A small image classifier, trained from scratch: activation gelu.
Rows from block 3, named by matrix and row number. Each number is 500 + 25 x the weight over its row's rms, rounded and kept within 0 to 999. All counts start at 0. Numbers have three digits each. After the name is the row's rms in percent of the matrix's.
# mid00: scale 1 3x3 conv (model.blocks.3.mid.0.0.weight, 48x48x3x3), inputs 32-39, a 3x3 kernel for each
mid00.0 101:464492521478487505483540489531529492479497493506491491490489507501511506525472510432492501537477506551529559466523554512497507489505491517491557498496519476496476508505525536466514505530507542526450507500485532511501
mid00.1 100:523522507518501522469479514478459459482484503491541517502495516518502491529478501521526529474476497441474509487528509479506477460492480467494503466532481494518521527520473500487479484500506533527483545532532498547535
mid00.2 097:500474504507453433534466479488496483488491505506531577497507521513477497492500483503534527477462468529487476516472539500433477579466486463503555528499495515494512492482505495452491494478506461472492476470481475491537
mid00.3 102:501525484539501523546535460524598515493490530483490510466505570503498491532473510487500471507484476497485478472499465519502498497511456503490538547536525494499511489504491480487519524509464482540471506504536503489478
mid00.4 102:472502471466531496502480483463499533488469505475485498479491457481513466518455485506501468502479461518453494481462448506511480472462471455510484438546487461489490478496477476524507489524493468445484508473463458502486
mid00.5 095:512504522487499491483523479498481500469499558452516518487499509481524530504491493531539500529478512513480441528515470499479503504501488556462492471512495487492532517501517500464493478484527495467458505470471473510468
mid00.6 105:474485501559489515539520524498483494492493505504468476494508493508495504496503519493481500511487509514467500486488509511501525527486526498557532495536466519521458464460469545496531506504501493499518527493518501493501
mid00.7 105:476518458471499471493491459513462507539463509533476502503464522472508528498519494480510496499511499485495523492498484491539501485531489486492561534491542519520509501492513487477508491479475495512487509497507530499462
mid00.8 098:544473467480462472499450473520496468506496491524532537488542512483490516459551521492451514480486463492453524515494517463479482484484495475494531471488531480472481468482476476504532463494491460500498494532489498499459
mid00.9 112:529475519474492463462528477458531507469499511508456488499486495485478532523527546511454506513511473491545497543483558473500491499558502491519543488498517531512504515466486478500502500493524495491496480499494493500498
mid00.10 095:432457493517522503473483494496515506456487485507555510453526476532517508448470482477451498503468498448486511437452506573521514466491493524536513536497491493481502512472499492497497514481476522463479469485528509512488
mid00.11 099:554532555467477524488469486488499466487506451508493471520495487496508474468473478516515549508483529496471499528518535494473538485451492501474483502527532475493501473488530529510506498506494482507507501533517443487461
mid00.12 095:437483488466478466462512501491481521532498462500534503501492486557496504520465479421471485502485493458511508436469458496488461476477479491518560455476475501529518478498468473506476513498502481498490486494497508495492
mid00.13 103:529544528481488455502485461468486480532528487483481469476511514483453485496533484536515512443501477506519499508544542497494489512536492467470455501508512515482468515503485540504499503510493517517500538482475476496494
mid00.14 105:493522492500438470493507537473472476447525534476488466501536516533514517507470548494532494530451501488522521478514508518469478507490523511537494480521497458521515476534492494488491480518491511521487488498503482495506
mid00.15 103:489542570475463514493481464536489470503528487470508533461514495469509504523498498533533542507491451554541477495554557479445459542504478498538493490508515493497498480499510461497496504520505478501510507491470465502558
mid00.16 094:487529525475476491480475519501528491508537497578525493498457516515529486526470455482509500458490495504460481483487507475497494493488459500509509458476509502507511479493504491517502483475485472466478491486468491511521
mid00.17 097:447453493507450485494511472468496499484485485515472499475469480572540503544480467487494512553520560509485495472466490562493546496513527525521525463476492505479496458505534485502520486483492463530498488503504494506483
mid00.18 101:517490470517474527503479506542531467503496469488472517514495502504526500493501476473465447487496501510499527515481455496527562509498512532516566451489500499523508522515509511478501523498506488506467528455534492524515
mid00.19 104:508519515468467449471477486454504540478524522520512480559520459484457485500488478519505488497477473512487526559527512498483486485481491503492500503499495497518469505514562480483516479477510485465529476496516494499512
mid00.20 099:515489514516482466550508458501486470514476454487496468501481550520454551433517485516538515540473489569515513523500507522472510539501485541497528525509515502498517515472506531487471508501481498476498525479477490520467
mid00.21 102:476496499458525533488474459495491504460481472525529465517494548489510484483550435514521480484533511511445487490447478465546521462499449488474504536487509518498501474510514490490534501507513469497519489480543534512494
mid00.22 099:474511466527496505549521467476542515469480505519472487446478522476542520555524505504488514504533493499479442493474483486507473552488473482496478546499472572489477489468479529515491527491496462470509520492484525514501
mid00.23 098:492507498517502509546495498535487475504502488486509456483443487503491457516476475506496533500471489524510472467489487536468565520476494534515502519481499500476515480494495512503509533515477503467477509452498518500493
mid00.24 096:498442451489500449457477473508505503484494534481522502493466515478509506480475499469474452480514462505506513526452439511524499501539507512511480497491491536533518523470504510496524475494513520467505510488513505513508
mid00.25 100:430484492489474484485485531514508507458465488526510496492479479509496471467473505480488487491517522486495474468512500488503477507507507521507501505469491518478550476487487495480474523497519497543545491512506510499539
mid00.26 096:430465477470496518460475545510536503516508520471492474473486518486523465543495483485488496436475525458512556487458473486483489490465500477457481519538496476482469481487482474495539490527541454473502489493546489487511
mid00.27 096:487513548461439491480473499460467518506523494470484493511519457506515501511503511515505490506474463466469439521539551482475486481500457519517474498529487484489522493452497512495507465467489486464487485489508535508516
mid00.28 107:518518469471480548496463500451490525546487476567551469491502506481503488440481563507532485488530554465454502529535490493488519493474546484497493488521458506572516493488530508469523511483438512500505510498524528501451
mid00.29 100:489475488491519534468459474463494488504487463554498515493510521464534509504479507492521509493486534474460474512499520517548556481461460519468512462486471519533543527498520482487488508520477506484513472467462563533507
mid00.30 100:539469504510502490498517493503491525465492479479513485483524451483505491531510460486450491490489518476516487520490466503520531497549476556534483511514541474496487526490522530499508448495487537535552539509458476484524
mid00.31 097:509457493536477465525510463468467475509510502496540540514466518462500490467527520492449489511506487490467453530452501511510513487471483507448509519476546479531535514469501504518489493510525515503504522501489506570540
mid00.32 105:497503491512503498549528543483465479517489459462533520525478510536525471476502513466518504485485481555444513510502530497518480497497533509455493493475494467515539484484469521489481524530507466479485524479469505543527
mid00.33 096:470493503483516505576535525498513559505502529481515479470518506520499477476491464492476463496516504528536529446481460496521470547518481500514521517492462520496517488510528498491492506508500490476546539517532530493467
mid00.34 096:521509531460497516505467464491495501474516487489548478500508514483489478474490510527532549465442484530471473536513527477513504523472461477497442530491506452506479507507470478525496488513501496503502500527506494533486
mid00.35 102:469477488500485453500510481512500515482489526480489492503450510447505515527530526482509498527510504486518514516498510511494451545543489510507528513522519506521472452451503483486465543480488492435486488472484525500491
mid00.36 097:457462454483509485441473495487477500473473517499515524504450561493521518511471468459503459527540488499460468484462475515553490462452478520496529539514539534515499505499505462523485500468475490496507483493511502463459
mid00.37 096:470537511468511530465474507523494469546503466505550482490523496498522495510522513480531515503488524508482507464540507478497542479465516527473457495502503472476529489492498503485490503479526493501529533502479514522534
mid00.38 108:495453504476486474481514461545457464553505487463470504465487452509492555484498492487498542494482514484529468484460502454473512479518479488496499528494459494500466511499545506498472516518469491483515502513488509456473
mid00.39 104:536534525490503445463476436474512486477523525479473513517488482491477472521491425511521508473530498523493491493493504459485445460496471476499517480498536480485484504483549475493530484478526501488491484513533486516526
mid00.40 097:523467495477457476489457453487461474524486496535520525505514508435453533483515502520470504496469485486431466507484491466463476486515505474527508468521525496516507511488467505506494544509476501524485477503491529538523
mid00.41 101:483515478482489492514489473538513516540547565456488475509479478502512494533538528473504485490462479546533482497473429542497496504496492495535526462483500471441476487524514501501470496500490509518498466519489457471458
mid00.42 103:486505473466476449462461473503506477477484537500523540480494469491526487521534495497476487534490471486504507480530489492510479485498455500501501484490501520497485459560485501481482485441484507540469508493491498476511
mid00.43 100:452434437492493472470510503511481498486476510490504453460474527478495500499506487492503494525530501485498535484476498540484496517502511552531549494510503531523506480471500501466473478500512455441467482477504521507522
mid00.44 096:515460478488467454498490446516480485457514490493535484502477522468457464481446488473480522480491473457455462505458545483480508503492441472500476470507540497509552503480485510488490489483480527474480525495490526510447
mid00.45 100:492477520505490492506515541477474484485493487507521526525513482477471465525518526462518510546517556510527561509484550528522501498476507517507488464531483505519501500476490506509492521518501481461510510485453501519496
mid00.46 096:505511488544428500526475499499502500468521490463490465490488485465505497503507476520565491575471474529492535531502496500468466531526474481498479505480485519510464522519478467483505507491500514507503496502506443515506
mid00.47 094:494477535466493460499493444492489507506500530534560507544522515483517486552480500523492526471476447516503445502487525496492463489484465513481490545514513475435540500470508494464479483519483500506514463444505463496504